Rows from block 3, named by matrix and row number. Rows with one number belong to one neuron. Each number is 500 + 25 x the weight over its row's rms, rounded and kept within 0 to 999. All counts start at 0. Numbers have three digits each. After the name is the row's rms in percent of the matrix's.
# fc1: MLP up (model.blocks.3.mlp.fc1.weight, 384x192), inputs 64-127
# fc2: MLP down (model.blocks.3.mlp.fc2.weight, 192x384, transposed), outputs 64-127
fc1.0 127:473514456457532536502466465461481514537522503507562462502552485447473526498554503505527509552495503464516479501514501490452512486526478537518498488524480476471508510484477499472455485510479529
fc1.1 089:480517472464516501487561482543452532427492472499534462503497520511512461482543500482520478504495497481500519475477503512529472477490513478523471523518522523499482484489468501502523511504513507
fc1.2 086:516501489499477465505531457497446502462485495472448499462494461493479501502538480541521493539499472494513488498505542486510491510535531514549536543534512496515531489483474500480499494524517494
fc1.3 085:470502490499487447503510530554518502512487524439521514495479515500481506487509475527506516510548515481483543508499510490515515514535479462483515491499520518526477528511476548506550474510552495
fc1.4 090:450427495496500516542526430537498507507481493496496460507520493497518452536499497515502491502551489449497499537482504494499529504484550489494482504461486486504519513506529516479517498484500493
fc1.5 081:531523517471476518521462507545479502501490506463464473492507495539527454531500468499514484550527492470468455481539476522494492502520546519537500479529517504470556496521479467493479461476495506
fc1.6 106:489460498500548525546482564535483498504527456518527456533506492526482505515467546469512486537512485532487521536468502496464482517529554533494523473486451500484506502480525427492524501550491517
fc1.7 088:533485518474540458485511480525495520498513514531512520466508527511516510528516488541533568500523491461545473450499479493486534481477513492494531519532499522553492496489500492488511451489478477
fc1.8 089:532510545502464544479535513497509507461479480458516507534486490534509500523468464517477482481506538475495487520473535489442486490513491449480515516496497494479520491494469507529516500542507524
fc1.9 084:511501471493513501524476491518518461469503500525496475501503499448558478517463525493503530486487465485558464503539516545453520477501477494512517498507497504471479475522492534470472527509444506
fc1.10 097:522545508522513498504507521450447528518490496484510452497478492504467507512534477487508491516470502542445479499515475486462505504479495503467463489516478482517507501475498531524531509533507479
fc1.11 086:520535428494508494489450508543482488505499453486514517497500518478472517492510515502488453510517456497515476481502495493525500506517458503467524496524535514513518534532477510510459461537524486
fc1.13 100:504516543473538457488501527478472511527491544490466509480516490456477467502463539510473533523522503491512538533505498505466477475499483466490473499520536474509506528512470464450526511501541482
fc1.14 089:508475513497452505516535487453511509552502519527491496515534510522467490503471526518478471504431494496503439493487478496460539507485478514465512499471465490513500487516480559478423474512518499
fc1.15 092:533533490512557509524526531488538497527505499494490498473480512498520452467469525478520498530539506442481458548532486471486489508519509513519494499499498486497538527544502500499483482533502490
fc1.16 108:555519498493466484509515495527485520504490508514517518496557492476493503518492507477498514473529476454513509534467492479533502493531491503452506506505507479515510481520480505478476525483466476
fc1.17 107:506498519480536487474492525481496468536489522471506505499498525520517500445449473539497518546432569504499519464541484493507531490497493504501528469505526497494498523446494495508515490465520533
fc1.18 096:508514505511488434538528483513430500494464505477457489497496494506487537474523534506526474485509474484488488486462499491516544517505514513487536521505507491467514504522481515514458455549500502
fc1.19 087:542503474489514460528502514519510508503505466445483530554536462468539510515494498544465562497442522526523511531518486499477514504467530488476499451514508452454486485525514534502471475491539536
fc1.21 082:561502547455495517478470548508516467492513451437485499520507521519516482485525509507521500497488487538502494511480518493466459518466472512452530490503508443471500545495468490505476524521518498
fc1.22 092:511514557511479473499505489529519552513491493487576487499480498491544491475447471490502482503478485498494537504491479517514524491495474480548536473492496486516524541462437525523504507507509516
fc1.23 100:541467486504519501466492516491521486511491486480500483503496499465494502507473497528528482504509461465493523513453532478490517500553493496503548521485504513486546534484494500508492471545489471
fc1.25 082:520522486481466504510499511535492498479471455478489498452518485491548515497462510520538522521520504500535496474453582484490475530486475482510509530500500519520520486503488539494492533545545500
fc1.26 096:518495525493511540534466500499526518457489472505506507548500490548482491499489492489526478497476509460505452458470489545487498559477471493512489485493550505548502482531500512508526510537464499
fc1.27 113:472503513494512530470453445488488465509482464463552491496504498468458506519462502527515459503452468519516504467541459498478532466536515515522505497529483481477517511523473489478498522565465485
fc1.28 106:520433497468506482501498509531565460482461478488487527498489506521524485498486472509503490489502495519540527523491527531523497516501500445501552497477510499510499467549476469495498523475478522
fc1.29 090:501455490470490500482475505511462522483523468466518485508508430468499479500494508489481514517477450518452503509489537509521523501502523511510487486491553505498508519461533547494479534468496493
fc1.30 106:508429516480514481503508522502483511474487488500529499527472455510506507501498505509543496521528532449518512489466471519503484492516543465510596477485510523486510537470500475491480511478465531
fc1.31 094:496479510501468517493480498478453497494526492472517523560503476529466509499501486471512464501519492492491506482482512466471490485509490441500474535549502507493465516494492467537536481527516466
fc1.32 112:532507555469490428526522530485494538484454518510482526498483465527534498539474464494500470497498483458495542516477498505490493489506479572468460488534545499478505483488500501508505493521509500
fc1.33 096:499485487518462492494484504483488477504491565511459485497521472490503525519510511534497506506519511513468486501461545518531501504505476477476498455501484525512532510518503485499501514525519542
fc1.34 087:485492521509533514531471478549483472511505465511490488528465501524462471483513531486557466517482524482487481507485500495482497475484515525533489482513475480491454552462502473502496529502522455
fc1.35 091:505524495524460513519501529481502488501486481509532524505469507497563538541483533487479515475495506482461516537496501462437517471489489512493470508551479513526480495487535527503511473504468505
fc1.36 086:477527468489471526496469517466493487528524526498512528467518553557511495484525481494498545491567462538514485488484539549504480548463507470501520496518525498504513521493506492491485521520480501
fc1.37 114:506474488463519518474506505527527494487487530518475502489525508475529515500487493518489545511541476507533517477516527531504477461517492458540527517519470505484516515525490497463486487483461515
fc1.38 084:518518479492521504456578517472493516509519522501485557531504492500501508481517490495490505438503477473511538552484514469464476446482508518501517514505462502508483505533526538505517498532505515
fc1.40 094:552523535501516500526464476461486470532449491527501519475524496502535470485507507500507481541553464501473514488515474516511475500471496481441521480523510463521511530455507509492522481519536479
fc1.41 084:475478511499512538477489487498511530502492486537537533505518499505495496537522498532492504491511536521491480506491483551503530475513506531469505499518479452516477502494466481526506507512503486
fc1.42 084:491466473522504543517513481486537524487490483516509504476533502489464508457489504495484498479456546478499516495511490456527513511494489502501489461539533464479461547496490498501469507468473502
fc1.43 079:492518491472496505505533526517535510521495497493466487527517491485516512432497514468477532500515489476480530531504503487469491484475549481545494496480540450485483506495540481505488508500488476
fc1.44 123:493501516473532528438504515495510498513467523481521530459519485517466487535480503511542538476511517493496480538522524483497517501526443509473545514497551476471456538528498503483466484500492517
fc1.45 091:483501475526521465470528509475522466515529502469494514469492493470477493524473504495502527490529460485510448490528502525476462474535486494530462540513474535501504467517483504474509498479510530
fc1.46 085:418488518486535485506522484557501448494521540497478532547499492511479516503539486534490498481508525497490540529470489457509483523524502459520519489502489531446485521514472503509464498470525464
fc1.47 076:502521529504516479500485501522473472531460529491504543422535457501492538516501534495465497508459509499477507481464491492509480504524509500502544480505506508518509505513537503520470509460441474
fc1.48 096:504490484467511521516482499517562450471464477493472493535512491510483460492522515507530497467467517495549468501485513529478449548565488465502518519497541493486501492498477444514545535520497513
fc1.49 091:495496484515491515467574488494520474440488498522518517531524479506517540505530472497498487508517531475493476502520505474451498520500518533475506466536519511471470467500499436476523488488512472
fc1.50 136:501524493468494513527540501505523481469483490488557504512514543476490531472546478450538494496502490476467477507453501512468512509532476529464486481505503490492485534520489503518479527465497474
fc1.51 077:496493502516468458496519498457500524464475482533483530536470490490552538506508476500469469511477514465525542506524485470488496521554483471475497471527533517470468497543485506505483484493500540
fc1.52 101:517438492459485470541519535502485553487474526496499484507469486486482510493551476495537489488514533482470460488516530490503461533486555476460532493483511524554481497485521541506503504495500498
fc1.53 087:476498508563502515479537519492505533438521527521541455494503480487481507518483537528534511485500486475514486497508492490519515509530509513498527541528495508465481514502496516490484509470512500
fc1.54 104:489472500543524471543496522476514512497538522513471473482493499500504479488515533531479460520471455510545497493490462482530504493497486514500530463485493473517513498499490486492490495501547471
fc1.55 143:529467505474483510481551461528501516471524531474466501497489498511505508517486528543503496525478508513496509508536511496496543459532487491501509497490460513494542500534505552500524506506540461
fc1.56 096:471521510477497497502521522536460464496540514463510516501482482479536547505503507505491542448475466525529464533507498482506462523499523483450484493495519485502506513521516529488485497500454535
fc1.57 103:504522478461446527510564515481489528498505474497508535491544522483494496548493577491516510508538478511502484496486492463488474506450527508445511539502521469513488467508503533470455502491505480
fc1.58 096:501513535516504485565512514462446494478474506493519497474493488506456490515531484487513490565513524465445530508486488463509536513511500507493526462484486501537476521510489509515471488520484499
fc1.59 103:530521503489494514518462464495518476513525510488522470502501508465459484502502470483492475490509496531429498529472532497473489465491513526502516478549509475530509488500459436485508519556471505
fc1.60 088:493477517514486511519522486499474466448496461497511505547466475486515475486550460519538469495513527478483519493507533533448507518483510551468506522519515443472503521498510492501493487473512482
fc1.62 099:511490484491526530497462500534550498535501492530528517508471472458517501535491506524502487544497512485533478483541538537504452456487473500502496470529502516495523500489528479469549497488476510
fc1.63 084:478519512501493521514500492444447496501549487507480505497486522499504520497549529497491485481535455533495503491499544513484497483492496510450464479483502493536484491514498505503512488494522507
fc1.64 085:504481513479522477520529486483500465514554517517531497494480522477516487484537504487508552478496467525518480532477459479527472552523535500465485463547443504521529503506504486499522527515478535
fc1.65 085:484455535500512482548456495492494474523502473510461534502516463440479494510487513482538521495484488517497495487452519559545534473530507503501523529528518520468507467520497511516436473469488505
fc1.68 091:507461502507531477453529519526488488477492537485503546520475538534478478457494512462491479506452492504500502557446457463476467545473457481534533530484489494477506524500504493506547503516516487
fc1.69 102:539510500489529507545493524550492469505481509498493530498470529414515542470449485482485489546474492514545446484490493532483510515510509462488495521509502476513502495527513511494502517482511499
fc1.70 102:509471524449504507449502510499471494497468495490506549494505499517491524493486536543497502531487504487480482479518468470500499478522513486507507483559500460524514475462522473485478493501522528
fc1.71 088:456498535500435511516493504494520500498514439508500466498519479520480478462462498497513495499436527471490473492491526480489509516494512545462513524490552477490528508495527493520534484542499497
fc1.72 088:529514491514495492443521534462478522439485476478494531486494537541499500519480461518479460443471457505494482486549480522538465522485491528532482487481490486542474457527516532483516485483497502
fc1.73 100:547481475479520490474547517516467536448503523480552507507497543507537533521496495520516502491471497512494474513505471515472519530513502520497515488504518492489536524499493508460534510510518482
fc1.74 069:492515471517474509514526468481472528507540479489478493518549451519497530535466464472502509502466544505505506512518459518505518511481569508522489515490484461551546497454496556486523517481505521
fc1.75 085:534501470471497532556483519482541514544504493492538459536540493505507503501493480493501473471482496490515423472481533482467540467469485549486514535540552489495554490514479532466510514506490506
fc1.77 096:481487494489521470446500520516481460484465505518472515512459492497467522491541516492487509493513482530546516525517524549482479518530480487472494484521499502501493482489482485524501534491458523
fc1.79 108:478513487490529535522474480526497551526493535493547480536517504493508474547508504524475523478495478500558497496491527460536495505467483486473537500512519499479470440485494533512507511510513523
fc1.80 088:489515518496483455482492477517471463490502502472508548484526466545512509536510466444495493487513543484509479472493507537502478489530499506503509518496493506514477494538472531517502472481507487
fc1.82 101:484464473519474501514509521528525490515500493484528504487451508516508519472469476505480483488486554543472528522487473473493536504517525491482500510504495511506490500495502506522477517512536502
fc1.83 089:511535470503500508506444514505535485520538448521519473523517468506506473513458515499474495504507476453502480493497527464503479475470507520467526463491505498468482502487486542472467497513525497
fc1.84 105:497513485507501483551490509515482476481470514458516521507537488506479490507491468484474511441498514502488465513500486518488496485513538465483498494541530521488500524533499537510517534530440482
fc1.85 093:506474522480504514519478511531528507457502522494494504489515540522477540508511452470556477518485517517494453501504488540508518514498492487541540492486502508433484520513491490519491474506475477
fc1.86 086:475512476489505477551532479495464492503485515462500463512520514496515523490438524510493478496443515515524489531491531493493485499529492493473508527486509517492463481529511501475561517540467501
fc1.88 082:493474501499497504514541496519546469474502503470504512472508464484476535521482518483475532502502498508501480482445530470521502502499473468487496501497557506542492466584485474469464443477498458
fc1.89 085:506495484501503476456518526485487478506523455477490523502491505509502514444479478545434517530522507532527495483481534462444473515514484468480549486430537504482520519522522497511524490563507527
fc1.90 114:459485509515468525524474515508488459521513488514485534523497477514504491513472525488492520509510489517525500515549531543481489484460512555458487485466500448529498498511491499478527483511534508
fc1.91 110:518523508471492474506515483484481438473508507491494523516453487497482528570459519522544468538504470518466487498470473483482498507511482517482502514512481524538485512542472475484460478519542471
fc1.92 111:547494510496517500524466520492490499497478507516507482483484474477466530469514488476521520499485508512520545543504512483495525513453533468465456488500507533473495527522520482494504478539498458
fc1.93 084:510465501480527506490475508504493507507499499484495516500513512509499534502531495528474491511514512451501538490523539420530477489482481506490467495548499478494510516482483446493510480529492488
fc1.94 092:531497520472491542474502501480510467504492523487510499526498468504437458561504487492500485521499540492472507461531475490449490518512524542505516485493529438512486508545491506463456502493502492
fc1.95 136:456503492450507497465462527471476499547484471517541500451485496499498517482501535575478517497502528468494533532478486479475481467464507498483513545472495503533540488465495500522513506521477474
fc1.96 097:564510512511524464518514544494482495559515450488512521526484483504529509489474488515483488516498534527532512453510502494438498479492526492450501468513498512520531518462523524486503489544526488
fc1.97 079:482512524557452463484497470544511472537526527488498506454509481538491488497482518534506519522527489443509505504526503474507524467503503475485528517484561503540527492466560481462502494507529501
fc1.98 094:494477507502516475487488506484489492527498526480539546466546474541516473460521490538505521546467521480521513491449465488517507507510517506525490465490481523501483507498536520504484503479549500
fc1.99 088:505534491486534509529495549502470488476492512512512530494519500520547474498468491488485501506500528487530498510451523483485484491492522463478504486527540538471484490482451491521480534476485516
fc1.100 117:477525468542518501494497493489486495518493524510505517478516492459467526466510507494494514487491510483509510547467507485481515496507511492467518501484487548502504550505495499481495473508511496
fc1.101 082:513490456512453534558460439516536462521469477518505474530460480556525527502514510457507478513478518486501501518475523501475530486486518527508513513493504485465498491506488496533480504543484441
fc1.102 093:501457504488555485494497509530492454481476510488442510487492483497495472525498512507504510505494509519583480466472537536494455503540475450510516486522497521467483487511496445505476497486473465
fc1.103 121:532489515495499469450489514519493480496532498503485532526482486500493462464447561491482518487476453490488522466490479532538529506546529495446502464484488484511525496484516509496517514513520520
fc1.104 100:533501545533491482491506518530501498479483547487472504516523521488485528498530480494533485528513528480467524482527490510559499506510512522434444509514514511449484514513463459512504543491500492
fc1.105 083:481470489494528517467515499464533485493522489535549471502518502456514500527480481504517510515492520427477482526508527489506537488553570503487535499494494464500485486484493529514469513489481496
fc1.106 083:483503530515525488516498524479487453456504501515478550506477528510509503532529459496487497485460521499538504485482471464540558492458504482482494487539461487528454552532508520512483524475533510
fc1.107 086:490493544499550470470525454513564531519493524490499502480517504521512508481511467510489502518543516471568482499494518469478470509481511495500500516536488525473508455511488465463456452493460491
fc1.109 101:483503517518495501471455514484502472523484477516512482505518537531512482458468495536512529514469474495492499515514457478484484463485519514483477497503489495519538502465487486484526512544573510
fc2.0 145:523467481496483494483496477546520502507452498538525519490527491533484507485485493498504503521538444506508497434510483477569518489511506504462513473535495507498497485503511486460488523532490487
fc2.1 078:531459507499515501510539486485488502470442513490495516558492462455503545545455464532478526511525462506471541513488505438483537519491541483506497508507488471492485477509518483487461490490483507
fc2.2 084:513498507517520487541500533492494464518501499513471523478507493519510501466495537497469480474513529551493523491496461506487537492517507464436485477474462476474481513523549452527517498520499506
fc2.3 090:524495495491524460510503457511480521508490467532479495511493472496524514475451522474467490528491453496512501501436493501520497444489513507475495510529509476453492465475505478481490521486481514
fc2.4 088:517575483514495494471509532483498513473513496498520538473497513510504532493528519511497512526478511531505517487503496524482516498486490544490510472491484490519466512467467518516468487515501493
fc2.5 073:523474529566522487529491517429485570463454484513507544507487517501474495480480514518491483493485476538548564444470483507496506474473501507489502477519521540495491484536522501499497545510511493
fc2.6 116:499476472508525494495520525487480485492519448500532546441509500497518564487548484536486480501491511466526498512472512489446540462481505529500492516505462509493529481478542524505490485478480476
fc2.7 099:536497509493515489466459497475468513484509522488469483521491490507524475506512494512492452489479531501513510574474542507515486563503512488503484484521611510501531503472530520491499490510491503
fc2.8 073:469532476489523457509503486535499540483527481530524464473488489527509553524534521470428493460492489483474488483479474483533467503470490509528493511502505522521519491504540527480493483498509497
fc2.9 095:503443490480475540495525483496509534543509507531481554495530479516468551470508500537499496492498508536467513523486474495472500491520492540472485521516523462547536519489491459522507465516530469
fc2.10 095:477438496493482539460499475512517499471511516536526527493492516499511487470475513495501453523476516463528549507479517497531491472499517498490522506507507513501523468492491485472479494502459543
fc2.11 084:519469530487486548514520448496539488491532494506520505499525455563478503493494435501557526473492491466483548503513546486500498498486528517520500501478501467499480501497456454500509517492526495
fc2.13 096:520498462512461562546468498512516494494468468523546495516520510498467531487500487470529512504447504512524480512496498502541516513498463566517530494484476529490522496469533473489467502517475498
fc2.14 083:542496522518541527532525470509473544493513496464491506520466491500531463501544463457516522555505483491478539549488504523445499529505508519516451500487445483462481508480478515485502530506499458
fc2.15 115:458502487520493506457486503496510474455465526476508515497489513551495516490518472529519527525477491477506547502482475544533547479472518519487504462483549505511464458445517464490525496514496488
fc2.16 120:514533492498518506480461512515530532474500567490490490504481490525503499483534482492490508497496535518511512476444500469510460464515503512506494562483529490522528532484485517482476486478481513
fc2.17 076:466515494505496480521493510527518492477534482500451517478509464503520515502526524484496527478518483489455451521486487550502506485515460521517493518471453518483531507521478502518488523534509488
fc2.18 100:529545511483507526470481488493496504506490485517518507487528508496486489485535487514442475494473529496521470486507505498507516507494492527502520507530507500541513528510518467477503533502468477
fc2.19 094:467497539494486542501508502530528440509497475538504428461487491515477486517537470491484475542570487482456482484465506501517517545522478543532502534489479541506517507499507496480521539499449481
fc2.21 090:481520441544537496496535491477503556485496522499556543527481499478448520502516488503504496470498506485535520509504497489521515490534496491471491508454519513500479523485509490470495476467481519
fc2.22 085:493477513484535496489499481501509477491539529519454469455499495492453518506498491473492513472519498503510511477523491510493511505509492530467475520523514532485442488551557459493489507466471492
fc2.23 090:511531518478490486513457508502533495502482460467535498482486512521535504493527520504465536441464476510496487475537473500499488533444538523491530491506509514511502480476524482508541540497516544
fc2.25 083:476510489537496468482502524488493519546496532508507524502486483474476485507507499443453490493477458466481470511500502515497524494572508458495513474478500501522500513486498508478488469439489480
fc2.26 086:546501446506480458496492508484497502505519504433514484464507520510483506525503522509514497465495514526449497534519519501485462505538512483497477482505458510481453515481470513500499533496531494
fc2.27 101:473540543517501482493516526527492578485494468516468519487507489512510530523531507479545524505478480525502523482507493479488523488498510479518487550526470514478476513485523504503485474502509486
fc2.28 089:529538510510508463500461480539486544521495494487480499481501526525509526541455504463542503523497479489496487483527530486505516503518514538493537508518493509519477499466551512486478513502489480
fc2.29 077:451510532517447517492501484535550514454484546514483546491527529532511517492528520531490463527469515487539511513478449424527482529493517510484513487511459490541498479496522505511510469491505515
fc2.30 139:523494465498482463502490517494545491528464482478481482499543509487472519507491473475490482467507510510518497465540505501523483452502451542504443537487477462525503466449522513504507487499522525
fc2.31 082:487476517516493476482477475492492489524552514492507492486518461498477457501507499474516520492502508480503557527494518513535465511474481507531525494487455518471458488526488540506523503494559512
fc2.32 101:459493461489511535474496465513501510499537465492499508491515514487536525470484512498481516474497495503526480441512483513451502536554477444527546526473493514500512509492479535495506502486475483
fc2.33 087:536504523497512513484488533507509487494515429490501488445471503539493494465523485515506493497505499523530497510529449489434466489498496538515505545543501501488488479503510534496471497497497488
fc2.34 093:477519498536477530512488479509480501468488495489519473437499501458501457556501550510470499481481478485509490519494518510450467562498493460469556549510499466522468483464477495475499538510435548
fc2.35 113:469497496528495514545520497502563511464502503483524506542508489493530499481477462476521498481502487527499527464525502493473480544489493488466560531480536517509527539544463526488535529501514495
fc2.36 096:528514493495490466539498505535474472477470461523497478457496457501499503481497499503528478483460515514493494495515467517474502429509515485521498492517493500509471519543479531488503467497503480
fc2.37 101:507496487524495455533473551485464528480516494452512483500500499508471467475473472499490473476479522495463517498511509504482479525487520447508478513482503497513458492450495508523518504489513514
fc2.38 076:474505548516469499538480465475502479477485465495532464473486489462518495496519468458520497538505526533520452441492485509537503565528476496479462493486520471478490478477477484497519491458497492
fc2.40 080:496521464483531517522485498463487493489539496488509519448523520517502495480528524538519509494530505538503486508477510535486532465515505520507501471484512529548523509450485481506500492540460478
fc2.41 077:535515544508498478528505539448488470478506529457509493497477495512497509439475552503514467516468492504474557523504506490497489498481509488491530472511504524504488504542487510456491509479472491
fc2.42 084:510534517486515450503478510518469493497524523475497515513519525482539492518514506519515480515513434497515458498537518526472476496529532457506483515479472525522545475511524521553526485515521532
fc2.43 085:523513497495497526522517505513494503544533515518536513470499482517478481494478511538495492506490509488450529523512473560468516527533473490447502473477526512509461495522491497487519536490486479
fc2.44 114:488511559531487509540518502487495508481506495533532486539482504463536539516511483486503510502536485482536526468500528448497494534507518522498497492457528543486472485507532488505475501496524492
fc2.45 078:533494484506504512527479495473476499494480506495470482453498520468485471469536484504488484456467500476528505496494529515557508538472529491482522480480537476531491549451489516491480515510519482
fc2.46 094:549479468513550479510476547539516547484496456489470478511476518510515524486465540529496483525536483503528485483523536545508523473485494514508499527504509504523533510470557515491495462496495527
fc2.47 074:494473488512498481550508521453513547481486473525526475574531508470503487484482515499468499514530521510477526543465443512514571476517499469493518540496500513451478521527483509489536479541500498
fc2.48 102:473483536512454504516518508491497522464480520499515491573476483515512517482426512471449506547477531512515514505509532497522505489467492479519482495487472482483479496489480507501536527509511511
fc2.49 091:523466491468485462535403495525486488537557515488486479522488487484508452487486509525511505487479466523496524494474455525511522470506482473528486499484480523526497549513481529566507522501504524
fc2.50 172:499481471517451499499483484480441446534496540493494515532537485522471515503494522506475464510488488473500494465476459513458508557506494482485477512504516510502506563475543486487487484527457508
fc2.51 086:507500529503536522510487504502502520550525488445527484480528519509467483530486484488528504479484511522495481508533537478487482484475489519509481523470477511541531466488519483516500490533502502
fc2.52 089:512542488513485537451495481512535457509502441516504493495527520483489497538471501488476517479490487495582527503513447499465524463503433541521470524518489466476502481487474485507496480501488532
fc2.53 092:484514490447498480500468491500503478534509472493484531499538524498535526505515487507493470511514492469505527462525508517481475508479497472517490471499493514535488475498518498606503467535499574
fc2.54 081:479524481491495531459496484513450501527468523508559525531479508533493514515508517456491522449537518506495514519509518506503497528496537488480456516508522504449489491518532532488454515514483517
fc2.55 154:490506479529526557484520507468489495498496515498500521469492451513530459467450532497516473472515506521488517495485521487523480496475455507482520489494419512515504515496523482495465490500526523
fc2.56 094:464468528504489515513485491515524500513476452573504457511509498535486505534528526489494496404477531465477512494477498479518510479487520473510482528495529485518513493475502521485545495541511487
fc2.57 114:513467504494516520554456497474484460512478529533502483524491465535509522488500434494466539483468493490489440525497469501524512483525492518517496495490457541500484537509464497514511517491517485
fc2.58 101:537550510483515467448506496488500478492488520463476523466491503490495471504518476488466536496521499536481476499482483520459522543489477490534524495514503465491509538525508531475514518465479502
fc2.59 109:481465511453477503502530499530508499500516532467512520520470481497543512497545498529506516548530519481533481468489463487507531515513479462512549469462487495489487497554442482525509509489490524
fc2.60 097:495544524481521484474466491535481533507519521482524502485504549507522488497519532525499538499447474516507492488500484515535493475518479497563453508454501523517500503548530519506516529505510512
fc2.62 098:500482526489545481485505511448450493463479527530472462509495536477469507489478516432438501493480513476518528511477466472519539533493504478478528548499518475489482500508461548507480490514476487
fc2.63 090:494466471504532507524514522523572487517498552532508519514511441460478503499484512532517516498507469521541435463500483468469526525490462512504516542520508515484516520455490495487473512497500495
fc2.64 096:505498508508495507492478507532482533492471528518464506535509470528468499520460504507465531532524522490468475455491485493522483504504487497483507483434525487488506507522503530494507499498556471
fc2.65 077:515519513474491483476524514525496499497481520508511473495497517556506467477485499502481513479512506469502503521493449440430464532503477517470456463490516465530505513492495523454539559517520485
fc2.68 080:508488482477508493506491530505484489531464511480466534521510499475491513495504497499496454490543509493487507477493509539482526499446518527497471504542503545507536517514472466528503519504524504
fc2.69 101:500460474504521462467515488551525496484466477522503470499502444511472497452498537493462457501517468498479490471479536496526503481523482532504516500550486543506506510481513454487449464520469539
fc2.70 093:483528503510475477478530487534516478498488488478513521500505465531473508491508504472499520488458515500479551523463480528500504497459502519526500498494544483500457515541481528516495509458484496
fc2.71 098:451460472505519527502488484494524487525542528487502525522506532480487482546475563520452456554505468512525560527521494461497515512516490516480474512499502512459504515549478487499504458491477506
fc2.72 080:477477470499520512545502462549499510574485521510500486493498482461496518501537524476530539541531538506495489495476463496457541461537514490473520497528508496477509537474471478524478496493515516
fc2.73 084:438468477557485487501513503505534473454492492505478501480479500523488513518494499475510524497483480517504519528488529504550439503483520457482533534497480493507527497504494518470512528479530506
fc2.74 077:473482531502505494477536528531440468467468464500526471489478538527481505513511495528495495488506493504493511502540521540512496531451513497466537461503471457516507499535431471488549489524463479
fc2.75 090:453488503503455469518515534521477429444515523478461565496480507476475529489522543494473512515499494490477557549503476503536489462510531487527471461479494530498497488485515521525536510480500551
fc2.77 085:546455508510494520509520487473531530500530503474483477464534546514521498522502475495528519512504450454484494454499486440534465488476494499481504507482509466505574492522532506485498486519503466
fc2.79 088:492509486488484471499495528477495457494527452487470554463499490531517504459491480491503477513501526491471507486506475539420507482531512529501507481457463529493472528520497466489492456498486505
fc2.80 094:538509438481500483477463481528565467456532505450473515479496450492495483490465486471494547510469491499528482494509525484502494483467477463508477479488505509532482504518505499485481494474516496
fc2.82 095:521508503497498461505504461525555496499500499492524517457540511509495536513520523497556476513501501487510472480495550494510462491517471484537504484492477492502540508498490505479464476484464506
fc2.83 095:497490531522504508564526514524446504474494496482465538498498513457478509491490507534509481462505506553489472484513479531502475503526510446478514527492496483533518508517532472507500497492497493
fc2.84 108:499479498495496512477465516506537521457530548492487489479481474497492513515445551475523513511486489485483515482505476477565515506514509523530502509510505471501517537495551523471481487465523491
fc2.85 079:516503490481494501497502470501498493514491498448471500475488488481482495489530530542497502478511488561521496467462507518478477538528482536501493469565495499502550515483527484477511497523484512
fc2.86 083:518491504520545504494447544524502465504514511490487462505492456523514488608517545476513548486515508504531542476478493558528525527474537457504485490510521492470518477516514488508486467509515498
fc2.88 100:504512506464521484494506462473475544521536495531479514506529541512525475513513478488520463469477485455486547541552475468409484508496486529496476507497472531487479495463472531583525511528489568
fc2.89 084:478510547500511486542480530497500474519529547462478509478463499467550514488502555503524501470492486493512531524535496502558538484480487487444522543536501528554501496444496511500522471482515504
fc2.90 102:498543526515518468489485482473554491467514507538523498501514472487517513465549504481474496490507476551473530505493475507519494544470509495526530512557484526527490477519531519505499547512469531
fc2.91 131:511514524466501503459515469489480540489507503479469605557477498461519495498496484458532498507487504492505485476556502543511504517498489517513488481517495500510501471454511501492580505502499519
fc2.92 123:501530519502521497518521485507482493521532495509516516508503519524489471542538488518519453511546451465473455491520485498533525478471510503497483484533482469491464500502483462505480543447526487
fc2.93 078:525511464476483535481519479482503481517532488513496485533493471458508492491507501470484488510500456526478523474471496498495450550489530521458522490499495513536512499510461530485527502475557497
fc2.94 100:515492449543533476451504493544498494479526484513500468437483518536533483517530470473509479518451477510481512511503461536527501489479510466453508541507489475512482517505487451495491470514520475
fc2.95 138:494484506489518490530550508517485496486488504504498461561545527519505526511505513454501450484476497486512497505495488516504496525543569473538527517473503512476514518495489516495484531452527520
fc2.96 101:528525487521507524478484500473483563570459482550453508482497526517456477508513498513517560489486517479465514544476514474492522530475457540505523486489551507490514514498517514473498524485485504
fc2.97 086:514475497476496516527497491497500538470475502550500512491545518453502491517468468506488481491491494551499486507486440518502454510518501494517534489504488488485480455524518513490491552456477498
fc2.98 099:524488497471489509495496489538483508453497524494548467488443510492483483530484502448498515513529489492507506546561505503495488502521516520501540535512518502523447485515481494510539482503490501
fc2.99 102:482488524544478497510465462498483478510465485515474526502493514473517499444515532503523499496533533526454496489533473555445513501465538532507541510486495502529517513542528526470552497527527483
fc2.100 128:497462464512513491512519481527498507508543464499496527457512486547492494545489514485480523505519487462546524508511535517484455532501507487546498469528522505487510516557505488474482540500508491
fc2.101 085:546554551503562490500493540488474514478485500523549472481540525503492475490464482508513521507482457488495529510508503511459529477472504528495509502481496465495461448438499474490504524472513512
fc2.102 092:483510541514495509499505485552483501493486467556547512503475485484514508481489543457519527559487479495505512517495497500532550476525468499516553447517516531472491510523495515503502516498524516
fc2.103 123:489495508505495534463496481530474475477465514498508504489524506531460475494550457521456493484506513509504479509506523486521500531476536497475516507505500479535484461525502515498524458487505500
fc2.104 092:484481457490510507498506457507479478539513470512490491478498500514533490495465521517447506464453508534528460524469482503442498505488465503540562500471477531548515492507537537483481486501508503
fc2.105 078:471480515466477510528486456516491493530467505492531547488503497482514505495519530479493533487496540552519499494508486486531536468468460501502481497505517496506512503539529432510502517537505519
fc2.106 069:529479492507476535465538485498499509504497497481495480509489488493500528477470507565535509481472470468508521477538496472492494517505501479503525517484513529515499488457487470498460531501524496
fc2.107 099:514516435483469500520487551519456509560545509499496488502497472461471517492456509506545512452464494488519565516512446540484534508502490502522501486492500484537497525513462506506507545491511512
fc2.109 105:485537467511547461520455508516480514527499491464537508475468510473506545511511486514518479497512516521522497510492538505509536509471506508542501519526469542506527539499509477494516497495537480